{"train_examples": 101725, "method": "barlow_twins", "init": "kaiming_normal", "final_lr_fraction": 0}
Rows from block 3 of a small self-supervised image encoder, named by matrix and row number. Rows with one number belong to one neuron. Each number is 128 + 24 x the weight over its row's rms, rounded and kept within 0 to 255. All counts start at 0. Numbers have three digits each. After the name is the row's rms in percent of the matrix's.
After each neuron's rows are labels from the 100 images, of 14848, where the neuron reaches its highest value: "strongest on" is what is common among them. Only what is clearly more common there than usual is listed. The data: abstract colour fields from 500 small random pattern networks. In brackets: how many of the 100, against the usual share in percent.
# fc1: MLP up (model.blocks.3.mlp.fc1.weight, 512x256), inputs 64-127
# fc2: MLP down (model.blocks.3.mlp.fc2.weight, 256x512, transposed), outputs 64-127

fc1.203 100:136143160098124135167120107163103145140171154071102113123116150087129120128136141132111129139117149127083093155186135091099149102134154133109165095107119106130113118132140098142102119183134140
fc2.203 102:128144128138102120148138102109181130108121173155110096117135138129130116139136135122138132145099090151112142140089128164170120156131129158134146145124094158095139111086148159138207106118160107
strongest on: mostly red (48 vs 11.6); smooth (41 vs 10.9)

fc1.356 109:110163105151144132116181133151091171168114094100169167123129171136129158118116155141141124128160136133157138107115122117117102137153122081097134085086152133146106155140124131124114133101143130
fc2.356 096:113113151088123114139139123114121105049092130139152078129111110121169155122163100134075126121160146088104183137156095140163094125081155167144117134152118099121121112139147121117137158167171138
strongest on: mostly red (39 vs 11.6)

fc1.200 103:104137152133154154139146103102116156117106131149119138158134144151121160100120107142132150125163123121114110158155091156075106139136140133136121097106146125130144161153140094102102137151121150
fc2.200 099:127122150126124112137098136111103106128111131129094153147142120116140122128121129135139139134142111140114136155110113165154098128140092106111145115109137118147085115110090073121160112113084085
strongest on: mostly blue (30 vs 12.7)

fc1.269 097:101120099146127136120135118147097173179176073131128117142177165158120138108149099166145154149136125108116118128130097129130138153117086131090098080143109152095100151091130163118124104134143141
fc2.269 088:159100099116100110130134130107140072082101147111133159153066105081156156140129143115145150150101163121114167114102127103120136085140116067118151161073135086157107110119106112142137099146110123
strongest on: mostly blue (61 vs 12.7)

fc1.138 099:117115118131104125135123120134134150168186129118186070156142124130159138169122142107114110097157100115108119166125135145119157099098110106133159138131144102109139196110155142115138145123096134
fc2.138 102:123166138123128124124123159105130120152116160110148142153112130133081133114166134146118126106111157122107130149146104137124133136142153159115138114067087139099098108149121123174105112140153115
strongest on: mostly green (42 vs 13.6); smooth (33 vs 10.9)

fc1.415 095:112132123108121102129099143133147121117127095173130146096153139135128114141127085120150142132140158132087105121085158118113125094104128107159136114147179092135161086086137128152111085113108146
fc2.415 095:148090160147184166156155131129083135118120148083081115158099104149091111135165151129119124105106101129127106149163118142139128159173147112148120155110126144157093138124087132067106145139157141
strongest on: fine detail (38 vs 16)

fc1.339 105:143125064149152136131110099178145132160141123121123114135142117099130114144130134153087125121074160159098151209150128110103129127153162122162120109110083150120093129123136141124155102092097128
fc2.339 102:120158149086139131119135134102121124089147146123135096114131098152115121120166125110139145151168102080147106101105144130142124100117121130083127117158127123144152174110139089079093145127173148
strongest on: fine detail (35 vs 16)

fc1.185 103:116169106134111140117152139119133115117137137113070099146145122153093142087141133106113111115078174130169144115146108112105115110118143130161124097116133138126127102132129131121152144143065149
fc2.185 110:126110126114158124116160115170145120109151121087114121073124121116135101115125138126156147119105096108129114114115149122128100104153165116105098121153137105138080155168141134100108114136152068
strongest on: smooth (32 vs 10.9); mostly green (32 vs 13.6)

fc1.236 106:097090109154111168114139151120136055131130122122114142117125133120120135121133084150137114062153124104128101120157108129126116122165167149090166138120128125115127141107085141117091134116113068
fc2.236 126:087108115101164124110143158108116128142186174096168109127142123101116104145134125129151099140159128082157133108124129125120101128154168129145161049125114189153104106128163117111143155085163101
strongest on: mostly red (58 vs 11.6); smooth (29 vs 10.9)

fc1.499 102:122105102112131127087128137104123128171101157141134127143100119170124128139161190138143120117157118122106130123153119139126151114127101126135150139115136126128111115116086148125140070094154121
fc2.499 103:140129127127126135129087137124185132145107125134179143110141109109122122148119128103141141123131056134140162123127110104146132112110160104156106126135120153105151164112142111163127175158109165
strongest on: smooth (68 vs 10.9); bright (26 vs 7.2)

fc1.305 105:140141109064153093160102134126100122130126105129164106142090172075115113129120124097137127105142121132170148128131106137158102115152144086129116154114109121143124137146180135099088159111133102
fc2.305 107:147102125162131156117131156124122165136110140134102141149130089148109130116129162101106085133107144167111137111178156126112137131129148136054147133074174097123126160107117104162139098140125167
strongest on: mostly green (46 vs 13.6)

fc1.85 100:145106091087154110138149132096094145086145140114124141126120159124104169121133138114137093089128117145096143105136148139117177136141117116120143139135099071126140125130103102104143143113135154
fc2.85 096:094137156131114124111114162143153140139103089083100084113150111136131132130167151152150148091119092194152139123134137144145110120108107147151144126153125120101100133121153132137144119138106076
strongest on: fine detail (55 vs 16)

fc1.39 106:144104150112141085156160179115170119188128169105100136096156134150150146113151163157130068127102102155115101114116120072110143103141162135123132147120131151164124099113160122173127098125148111
fc2.39 103:149150154116114125136132112121062106132142115133109110147088112093118113115113075099144185120176090127105138127164150130110104155139114111152124124126169130087139138120160121126126155184089123
strongest on: smooth (57 vs 10.9); mostly green (53 vs 13.6); dark (46 vs 7.6)

fc1.59 095:137119128118087112131125159110123111090136122113120171124124149129150133196094176127147105127178109133130138141102120136150137125151107119197120133113125118132120171130106146124149181099097122
fc2.59 092:119178101136147151102094136111169144111141097106146110123098187105114153183136094133102152178067117094137095103136158123082149112123132131086164151142089142147144086152147120172117093131117106
strongest on: mostly green (38 vs 13.6)

fc1.399 100:136132150094137177109165139122142128126148124134096120072107104111151149152098132151163153078054141139100090155122124136102083172162123120156126143111133125139149144115154068170119166147113164
fc2.399 096:083147064154165123144091102139092133116157116110136137126144077144129100120108116172089139157179116131179168096143136127132143131142145127137093108149144113134130138151099137128146088128133105
strongest on: mostly green (49 vs 13.6); smooth (29 vs 10.9)

fc1.315 109:101147118074110126126112137134158128130106136140132134132149168134089081107073170156151120122149089138069130158138149152123132160127150119124141159171074088114123155146080153111158123071107126
fc2.315 112:131131153114124110138149127143147175156126130137147093113145095128151179118156132124142109109069097129163150122104110181132097124157114138101081142122137123088127152124157107132059121174113142
strongest on: fine detail (54 vs 16)

fc1.314 101:134152115141150113154113141139125141152121123137108126093111150108119100116147170160120093160100139117106137116140114133104122128081157103098108091135116095103133161119122134092120139141096119
fc2.314 103:132106129128125155107129085116114125119104115130106145115106145164131122109117078109114138132088125130108095138096154099135169133143147170108099144079113162114121100137090135117132129147090114
strongest on: mostly green (31 vs 13.6)

fc1.27 089:122128102080193092133164106130110102125135087116116129154150141180105086128122185111126153161098112130149114158179134110116114133149124125129119145169125118118148093146109101122129133122075120
fc2.27 086:123162111148134113139127190156118140155080188118115105118156130157116152162134132102179125137105132139098123070152140160121120089120115123094153101146127138149107123132118153112172090165126095
strongest on: mostly green (44 vs 13.6); smooth (32 vs 10.9); dark (31 vs 7.6)

fc1.341 109:142159115127089179121140136127125126125160112134138158161156153144138138112137092100137154079112100098152172130193114161137119154117153090100150129155176128153114102114116119170124116152142126
fc2.341 102:120083099151146078130148120138120121156121132142110151139093132108116166120148089213149131144156082168113097074085154105126128092112148108121123147078077122077170153112131141130169160115148100
strongest on: fine detail (35 vs 16)

fc1.401 103:125124112146167114153125094139188162113125124094142143163119173158151123116153128132135119159198108124123088094111126096091138136097120145112157120136167171147137102101092173083107121137129106
fc2.401 103:171109135141148114151124133100143091129134117120128104123145126136132140104109111136113143112092107090133135151174137108139128116146159138165096148059084108085101093197133095127151131121121147
strongest on: smooth (40 vs 10.9)

fc1.428 101:111133124150141135136102142133134108149139070092157111167112120135167136146102150143130131155129155144115136135153102111135131144115134126152076139161130150130126171146135107139125151084101141
fc2.428 108:128098106080122130114119149120085135099130133126105113092133087172106104158159142110110116135115097132116117112137149154108163140121105106085125176114101106162170122135114119119110097128149170
strongest on: mostly red (31 vs 11.6)

fc1.260 099:119138104132162147132144120079122161156105152145113154079172125127101121134166150157096144090145145139111117145142122130094127145111110141104138137136108100146118151144103102133170119111084139
fc2.260 106:136154161116131127111148142167142138114125129090133185155113161110092141131108157152120111138105130140100123108081149129086139110150093082111181157152141111140154138144111154137088136144105151
strongest on: smooth (50 vs 10.9); mostly green (40 vs 13.6); bright (33 vs 7.2)

fc1.444 092:100163111103133130114118132085135155096102156140122163123134128154148146092155157139126094147136120124126133169148127178140061121109158157143105141151120117100140178104104156121185097120138149
fc2.444 096:085114102122157134129115147110095080129161121166141105111133101153101124139084096124125138114136168126098166143123133096102152119153127133112131135083136153112164123146153100081109122112123115
strongest on: fine detail (50 vs 16)

fc1.208 094:143097133172121096153113133119130147153114113094148100149100102149135174171106104116159096122108113082178119167129095114166150126118124136108133091113150129149138133124120131146121082119122132
fc2.208 104:102120083110172151158136188183122117123166133082135132103185159108131121127108147098096127128095126158132141120124152132130146176124131143117148102131145101104103084142111167095140137116101120
strongest on: smooth (57 vs 10.9); mostly blue (56 vs 12.7)

fc1.261 106:140131112103135106144078149137134137137111120133099105137114104100127120072109132132129138129159181149209106127087122157110136124106125100143104109189131140155097116097118096117152121136128140
fc2.261 102:123139169145080119141157107186105100113168134155174121091119135128090113147130124100145129155121129105096147108129119114116134135131151152142162133114135132123154137129128103138100168125107173
strongest on: mostly green (52 vs 13.6)

fc1.73 106:109106065186129157098202105098136084144135098102096143109139121125134131092163138124167160129108154094093143143108084135134119126104139102149152118105143117108129123101140128137130085153130121
fc2.73 113:168118134109115111117117161145160143121118124154108140124082141101087173120127101117138135158146129139110126099134125083076127114099138118120119107110150097163084140127108152134147169096108178
strongest on: mostly red (36 vs 11.6)

fc1.367 093:112131086150137132158121120082139110111102132109101126131116139165142140143107144142120123145143079131128135147128144117149119098126091131162130179127123146084091116145120088112103084083172139
fc2.367 096:104186149145092148112111151164149124124143080124171148129130084131116098106169089104127177153094089110129171151125119119148103195169168148100149146129121111120088140147102152165117152132063101
strongest on: smooth (27 vs 10.9)

fc1.310 101:128119136112188143116108169112144107079136135169126132136143111126110136103097149101141119143158108172128105126142128136104138127088140108106128145129176097128109124147139119148061100155110099
fc2.310 115:161108117157119133168148163129128141077162126122146171136093106103124148130154164119135086154094138120151112148146143120147126185161170084106152142093098098124114098108128210142128133106160113
strongest on: mostly red (30 vs 11.6)

fc1.439 110:129099068118120140105121130172152095140135129102107114162118132129136129136164116132159087122176117102130142167174086138137099145146141126121144133109134106123173138146112158102121123086139130
fc2.439 105:181131125136118103150088130088113138136053174142136163134098122108118130108124191130127183155136102122134106097122115144111143127119138121115129125128114098130107150141141101114136152149104133
strongest on: mostly red (34 vs 11.6)

fc1.479 103:118130132154149157137159141133152160141113101136133097093098140144157132147149131123130170138080124081121095144112115109160170111151154104140188158102089116103152128091125139140110143126145177
fc2.479 124:123130088073137116147102151105118153154100083144098120126139101112107131111161120155137097148162125135160148130099109128117120116082156135147103120121139113103148181104166119109130173179131126
strongest on: smooth (74 vs 10.9); bright (34 vs 7.2)

fc1.68 114:125116101154116164170118083148181150149162084136146122086154111131114112171154111086110124120103111130129154090137131168121124160096132126115092112126140130108155105114104105122107130139105111
fc2.68 118:110092124117085114128156129100123154144129143113103185112109130143190152112102086138123152161147189094146144118130116155135140081091122121128120120111110117131134142092118117125152089151145157
strongest on: mostly blue (42 vs 12.7)

fc1.433 083:130135148129100153145172089090119120137126144128128140163152077106149131154125131134160098150117140087156127131124105157148125111132162121176155125186134114142136138131133135152091125148136101
fc2.433 084:135116116109146151117114130137147158154107159136147083076087148144105138137120121116080095171131097127118157133156113118077104141118129168115095152085134114085149131108135128132108160109132164
strongest on: mostly blue (37 vs 12.7)

fc1.342 114:154112133097124138091115122154146144108127127096143168158168144130141127118139090109166121066163132145101130081070101112137099157142149133157128179121108116117142100163121098143156095138115144
fc2.342 107:111140120149134117137126129128150139126102144156171077070156109135141157119092111157112129140131161138137119150139137108159150135092063056102139112149097122132152115109117153168091189154159098
strongest on: fine detail (49 vs 16)

fc1.350 104:128113103151131118122095097157156119144145151143112106126079139118125133136117164127090141103160126114135129101130133114099110123154140158157137139063129106130136118159107151149134104153086109
fc2.350 116:148148111127119132122150132098146121133108192105104141129177117115121114078118115145123099113100154146121079132120120133136160130127135139126165162100148134130169162100161095142117105098128163
strongest on: smooth (60 vs 10.9)

fc1.329 095:136148134111144150136134151133118135131123140124138140131115144118156148136095131103081115187133112135173173147118143108130169155175118132102112154123130086130144068165127109123101160106115137
fc2.329 103:098123127102105083145145096099100078154103124115151098104112168104165142150128139133165075158124132100139090148124168174130155105132114115129169100152136142147090137088176124117124132108154154
strongest on: mostly green (34 vs 13.6)

fc1.369 106:133123120121155153112109126148116190086118151143130114166105139112151140149141132167168151123101140122176128186148129140128105115162109125085054102087088122119095170115125115107157172122057131
fc2.369 104:152136100163115135142109112123130077069187104106092125099128078136126077142150141131185140122160122117155146125171073101139124144166150104126155122121158158123131128128155155113182108155155141
strongest on: mostly green (51 vs 13.6)

fc1.33 094:120106139107124117133118156146130199146124136128124116146150102137110160155146144197125142175124147110122139149111110125149125132170185121102153113128103106120168158112109129103066117128130094
fc2.33 104:081138086096125150138167145120143106098149117120146112135187133145171092112117128140120135120082143104123107120156142130122129141176149167102112132139100129128148098110113158107164128160097145
strongest on: smooth (60 vs 10.9)

fc1.419 109:105157104120143109116095160118126117114108133189128144125104113166103102150121126119136091102103126136132149121148180138098120143133096097135110162104121121127128160126133171085147150111087107
fc2.419 101:138154159096148116129132139115109135115143100090088144142161118134120152085122150123154120154135138144111090122158118120138131083099198101133157130135143160130150135107122111149158151153131151
strongest on: fine detail (49 vs 16)

fc1.434 110:093134151114138134143146137144153133124148114099155098158141100111139139122133145145129122110088134119116130118120080104145160119132114085120100113139109148098119121144158116125159139148088155
fc2.434 095:133098147158145131125086127109055098128134124113129124092111132147155181123135130099178139130123115135160091096122099145120101161124130131162166158148125099158121108115080155109128158125164101
strongest on: mostly red (29 vs 11.6)

fc1.174 114:135122075139138166146154119134112133144144139102126152127137137131113165120081124116142107130151152103100151144137133091094100135174121127138108134119120129129127102117156174116100148084140082
fc2.174 100:131130180118145118105112160107122094126074152109120110081159082095111127127154103122136105152131119163136114124134186129135157125136142091130130133129147120089144175113128091143106133126144146
strongest on: fine detail (52 vs 16)

fc1.180 098:108135137125130137112153156082119124110091097159122128146095129127193092162147178105108122170089131151144099131134072149124104121136110155123126119073143142161074130126114106110138135149125163
fc2.180 113:136170107187148121093142085137118157136123141132131158132141130171133169127113147158091172090097116164106094143149143141093116108117119128158117115161126101126117147158103125128116142159131118
strongest on: smooth (61 vs 10.9); mostly green (57 vs 13.6)

fc1.351 082:139096118094104103137103173119141132113121083137138145131135145102141140163067134139150079125124118170121181109134122114134131118130167135090115116087134113135126131121097152114152110171158157
fc2.351 082:150114142144137170141137104120127089151138119112130117132108140102095144128112109166124142098096089144165111149110138096095154135121085152146134140142100156153126114133106137120121101135131169
strongest on: mostly red (37 vs 11.6); smooth (34 vs 10.9)

fc1.306 093:105174137141085145136161140115134128109121148141114132128102126086121116139116123110090135151114124139097134125129122165108089114104098162141126146148139172116110149127154110127163125126114117
fc2.306 091:154142111127127121139152107130149130129137141117144120162090094128145141131102108120104111142131107146166130154183114103166180165112125113113167101125116121132138148125091108109151140128150139
strongest on: mostly blue (73 vs 12.7); smooth (29 vs 10.9)

fc1.487 115:117140059129136102198164116082117125139129124101124157134127120132085113126106131154141105152082109117107136145119123159117123151122141129160147103152094171154138148143151120133063123102101124
fc2.487 103:150137152114165152114125113189137153079128095140148098125152152133142154150116152108124141150177138127133123124128099099120176090141115112081151176129184081116127099128144112116158142152134151
strongest on: mostly blue (31 vs 12.7)

fc1.22 098:137117136141122128082105102158142141127162110160083130099087065121140087119138153153103128116099143071130129197136122147133124114126136153121139126110114141124136131084099104150096126174109119
fc2.22 105:155142114168131129114180125102152105094148147109117142137128111106112138129107094144087078120135169134113135136130109158133134104113084127114148135122135159159128159133070143066177109135136125
strongest on: smooth (38 vs 10.9)

fc1.340 109:094142189136132133089137169183132123139122118128088090134078107154067120139172130141102096084164092124095143104151082160118163161113141182133053133138156147123120138145158153103137133164130123
fc2.340 115:120165144145078131068113102125161055157150161108099121158120153125128162140178164108138112100169145117130153170123119122115131169155139117138135112100133135132165100119128114114083124100112152
strongest on: mostly green (41 vs 13.6); dark (31 vs 7.6)

fc1.324 096:136089095132133150105127108174138147151119107112127126075136148063132133150087114108095105120143117137151128100158169104125096133095114166089127164155123153145173077120149115157129092117123124
fc2.324 094:122153134161155182145113143083132084106156157106130114136147156141129108104138135137118190118131135158088136126097120163120133080159123137127139091135136126105100143124163102111107116107125160
strongest on: mostly red (33 vs 11.6)

fc1.143 095:120081116138140119130141148139161112065139148128133144138110100106138083090115143150130166147113154102128150103156130140097121098152185124162167127179134110129138178157150126097134125142110121
fc2.143 092:134165162168135164116174097124177126143099139104092131107139113137089141147181128107136117101114104133118115146137102113142162111122127125128099144101085143144162151128127111128153161120148135
strongest on: mostly red (33 vs 11.6)

fc1.119 091:133094100090120109161176137141142107158173147131110138128146108148124131133121142070096135134142097087126165111147119164111138093164157096103174137139169106148121135143105150123106125166102126
fc2.119 100:151144136145102083119145150141105111151129129116106103124142161106102135118168145152130153105097130100131122130087109127133139165133154111101144109067118093114121110109147105117122134092139129
strongest on: smooth (57 vs 10.9); mostly blue (42 vs 12.7)

fc1.390 093:112138137142126098098126163119099134137102135133092167132109125106135153154091123128169136144126085113087166135114121087127142134088130148091106087107156169109080150111131139119125115120136125
fc2.390 107:096139113088139099132123146061152163103148122058152118127143141171155084137152142115089132150108114147149110141147143131163152098160112106134123144105094090148155101172125130142109118123134106
strongest on: fine detail (35 vs 16)

fc1.493 107:129117152141138109124105128107168104039128118126150159135128153103193147111150123124134163142129132113114122113085172136125137104139130106141094150133138112071119148133140086117120122140116195
fc2.493 094:150153145107096099140125095137096146170112137141145127105117136138096082151123114113132065114142144140157109131146133110154163134116152144129153119130138150150120154110123178165099134108133082
strongest on: fine detail (45 vs 16)

fc1.383 094:151139115090140126133175119085161140121135127082142122126104138088152090085129121153177123164053088111161141141111135119104142115109192121149105128093088104123121192182099103148125126099121115
fc2.383 097:139113186138146133141107138142122103113139113193137137116104131115120118099089138156114178139142127122132127133175130085094156133162060089088113120145161150162138072128125115180117117123139150
strongest on: mostly red (28 vs 11.6)

fc1.108 094:132087099120135129135151129178142181122134145105109121115062133093157145134114090092144122168128089127119136133112177146078124131148081076096106152150146175145164122067147100147125098126153106
fc2.108 095:092175124168120106102121114122148099134090110122093101136135166153132138140157156126148103084149154111144141142151107134163160157083130131191136100082141152125126140150096151135117123098156095
strongest on: fine detail (37 vs 16)

fc1.463 112:086152206132108135120149102098175144119129124119118157082098165089115126170135143115093113131149140108098154097156174088118118142139111094130121096114125134120083160120142086143155149116146131
fc2.463 099:090117090109121177111083144114125117096096152161104152097126127173088145134104118159128123145117122141131117123141083151152158119067180136140141150189146145178132117087132132156091081128109135
strongest on: smooth (35 vs 10.9)

fc1.169 094:121191143143174122153130108084132092100104162108115143145106115145139126135136080110115116154087127107087117100117114122119156105105131092122143154112134127104112138106127097132163132128133148
fc2.169 090:143111110114139136127112133140146165144134082107134107114107096103147119120078183188140161095132117098133118134128130126108179150146126134117148139112137153106108145113139128143089150095117153
strongest on: mostly blue (36 vs 12.7)

fc1.149 106:141103136140128135172132175122124122115106092125109132127097147138107159156114146084104136089094091168087163116139149130134124116133150118064159098106169129166124142140096135112161130193109142
fc2.149 110:113103118143121145120084104112144103109125152113136132108132170080170107128142132100171131125127165105135118136138130130101138088143152147143118092157101107110180151111142081161129119115149089
strongest on: mostly red (30 vs 11.6)

fc1.319 101:102148137102095156127162133135114101101159159104123157104116109145088141098131114137108119106141114113175106122139145141111103151133153126141164131135153113142108130157116124112117133118095152
fc2.319 096:152148128126135162170122120157141119119127084130105115113131147146110071148096148174138129147148143140128121136113122099127107103140159150136101138130148132128169137096122116102146101156123167
strongest on: mostly green (32 vs 13.6); dark (25 vs 7.6)

fc1.191 093:155115131134150091097123105141145151089150125111153142109080115104116120155101161123103128109142130137137141120114120122123132139161118126123152166120120139142114100144159118158146140119098102
fc2.191 097:130118090154117146149182149132134094133109143146092090168155146108127117188140133137119153118121103130210115131115145099140149123116142097122138103114105151134158110144104169138114117095117128
strongest on: mostly red (28 vs 11.6); smooth (27 vs 10.9)

fc1.459 089:134134134143141153119104111074146132159131075112114081125064182119134108108141149147135131133131156106126115139122155095158125158167152150133159089103108120120175139155140153187137116117132123
fc2.459 092:128115154124105081135098145114140135146095166103158122122140086150127137161170155143135111160199111077140155107094148167124123097122136148126112133090118138121080168111143100138134173128122102
strongest on: mostly red (52 vs 11.6)

fc1.258 096:083151135140162158121141178112095149124126108136151128097122097089135136151118122149154112117137091146114086132106104107151121136140086128104125146120113125120119125118103143160162141136130112
fc2.258 094:172142118104113120139095139137108154132128142115126127116101141148137099119183151107134133136073122122145140131151122139146120125145146150096114131182113103110083148166134124097109072115145159
strongest on: mostly blue (37 vs 12.7)

fc1.268 098:108156124116137118165126154132139143133092124091108142094135160097139130146143128127116104131103134125109079131190134176162122108148108089146136128185136128139137183192131162104155139104098166
fc2.268 108:073118138119139122133154144108144151117190116113162088146119142115123137132116111125128105116138099142122145128090146148140124162071123155081095101126090147164086082094108141113136126125122129
strongest on: mostly green (52 vs 13.6); smooth (43 vs 10.9)

fc1.506 093:143155089163135148087163155129064153122111140089145108081131116169141118099133121118158113142120101140099115155167136115131160152154133151109135109144111146109124139079155103128126110146150129
fc2.506 101:115118087088119129116130123138174113147128104129121105146122115128121098162186116139103156116135157121128146106118140107131136146097077140093103112101123129143115145183085186137116155124160085
strongest on: fine detail (48 vs 16)

fc1.358 103:090102085125113160117151134135081117151184168083111150112105131152149086124131151152139102137121107179141115119137123116136141125145123109106129110124124073113126137096152128068136118122095115
fc2.358 103:143147069176109148113132106122124123162082143144089153131155156097111112150124089139165121137134157122143142108125159097097118148115093156129118110114117137109118121111137121166155150156154136
strongest on: mostly blue (63 vs 12.7); smooth (40 vs 10.9); dark (28 vs 7.6)

fc1.360 100:116153064120112106126121127123107151120112102119118136126109135130120067102139136136138123141131144122165169149133100087124101173157136132115162076136097140106103140099081123154115092114132135
fc2.360 110:129101149142131178172098192123157108116160126135126124167117098156110183139119155118140173147132146133086145123122128181124135078115114127122105154132085143108157125070141130104125129113126090
strongest on: mostly red (30 vs 11.6)

fc1.373 104:112127129140134165143166148139129140094093123108087135141109154114115140135177139163084095123097124123121124189132163146134130127123134106132129140147142145174087087145168122108106176184111129
fc2.373 100:154145148125133117108116067142156140136132106180119123114121177140121136119095142121118142141122093077090137123135109182118148093108113138107143130133116152146152131165153128152145133107147147
strongest on: smooth (58 vs 10.9); mostly blue (57 vs 12.7)

fc1.83 083:122099152121139080146152140130167132130137149116124137151153143120127105111114145139086130128076111133107109126156123146145144121138117113164131126121112156109129155138176158142133151117104153
fc2.83 075:121078147119142119137102119153129126085151130112132090119172159063135126131136104182094140167116083142151156150101161141141163063149156106101140110102130111137118111110101121118176083109159128
strongest on: smooth (45 vs 10.9); mostly green (32 vs 13.6)

fc1.93 109:096170167131127083121136108180130182128137140068118105072093161113131124179140107133123137132126122118143104122149093140163187114094141081099161110113130163128133157102133127164134149114147129
fc2.93 103:126119100122141159133151109126096115083167126160132146133132121125135163120122115148124133144100144141116199152164095103122153146149146109143128137164139109187122072154181132109166128112117135
strongest on: mostly green (34 vs 13.6)

fc1.141 107:156104125138165131107118108109108143133127082134138133127144128160146126116114120136128137149086097128143104121108101137167126124149119121129100127119134155100103110116132085146131126152130139
fc2.141 109:061149137095154171138125165101141135126144119126108135129125122117112119133138129132097175120105140148126146138141158164125163154129103154126108123119128142141080099132147129121137124118105107
strongest on: smooth (46 vs 10.9); mostly red (34 vs 11.6)

fc1.344 096:145104122106140129124162117094130109134085139101151126099119138110183098105116108119148129101116144068073170095186125139157143117164149124136150171149095117130120110143110124143102137130166144
fc2.344 104:115134112112097144108142135153102098121140136118092121133160108154148136114121173134143117164146161150158170188103135139126124179126117133109125101109124140112129138140119133138124103101061128
strongest on: fine detail (40 vs 16)

fc1.91 090:100073081100086087137119113149124135167141101105144148150100134128143147155111134185098119157144142145135148135146084118087097120116103105144130107074082096093113116140133128128139089169124103
fc2.91 097:134149136150121151122196108141149127117171126133150114120134121107157121110122133112159145104113092114110152102141153180166156133158170137095133113109135132166145136171087164127083107117123180
strongest on: smooth (28 vs 10.9)

fc1.295 101:097125124119089143193108120129186135100105116124151141118161139152133143164128149146104125135163154117107120145131074176140112136124152141120148186117132162112112120102128144160127114165112126
fc2.295 113:148136116108112118102141113128122115120128102149087115124143107160140101102107095113127155141107119120141188144114137128132128134081132141114152157090110123127137137122125113160129095103122194
strongest on: mostly blue (56 vs 12.7)

fc1.321 093:121105133187095110123115170122101081082128125122123154129147128155138157174135142120082098136159082174142138124145113113110151095087160128110124135101152094128104127114127132133170129166149143
fc2.321 110:154134113112117144130130124131153102141158117108090135140151173101117107085108129153141107160091125086096135094146189109144141181142142113144145144145166105107126167136109173119095153072100140
strongest on: mostly blue (95 vs 12.7); smooth (76 vs 10.9); dark (29 vs 7.6)

fc1.152 115:146119185116116087128145109078133099110120147108110123098152174132147137118142138147138117116106117136104122107095146142146135113101129111123132148129137127115145152114109113137100105084132127
fc2.152 098:110148086096135153115096134158093148151121125142116138125111087101102086117181108110117163134144100100156141140113140130141146139107167094130100142111134143162135103134145158139128132129130145
strongest on: fine detail (46 vs 16)

fc1.286 104:105148101137123141100133117108169153137150094111129116138078080085101128141136116128124092131161110122108109122073123139123107107143121125143126100097178179138141094128086106154114100166155093
fc2.286 103:133130123122108142171099126120082085108096105126115161132132147169156128099089170108103129146114107165126164177174122152124149168142102157098128107166120102158121122139140132146143127094156132
strongest on: mostly blue (37 vs 12.7)

fc1.63 109:089106133118113168103130139118144133133150146123145122112129122132147111143176139136158085158117143126119119159089171113124177103141157130114133124114121103162166180111120083119146147130120126
fc2.63 108:133157138153114095142100149105131128138107103123156146129126163138119105137103122098128152097160140136113101092129138126120086114143116119105108106138125147104126060086162170126113117115163133
strongest on: mostly green (35 vs 13.6)

fc1.1 090:059133124072105109166153164131129123099137129114154118129133116110106124099154083143121125106114106145107137133136131122100135136134142140168119110124160147140123143151125108123132112046084140
fc2.1 081:167166185178160165122154102115122126179106112157126127111158145128114112102146126127124139141136121087097104119042124104144139119127144092118225139109158106128113123140173140133119134146109138
strongest on: smooth (36 vs 10.9)

fc1.289 100:106161144130097094158115128144117131115110108155107082122106120120144169073132170115127148163168139126137138134147095130108117127110107113131121111099082104083106111150139152112108117095153190
fc2.289 093:152104106124146149126138126120160174126146137070138129107112138118116172138135115164118123131100147109147119141130149100156150129116122139105135149121169113129114131087149110096108167146101110
strongest on: fine detail (53 vs 16)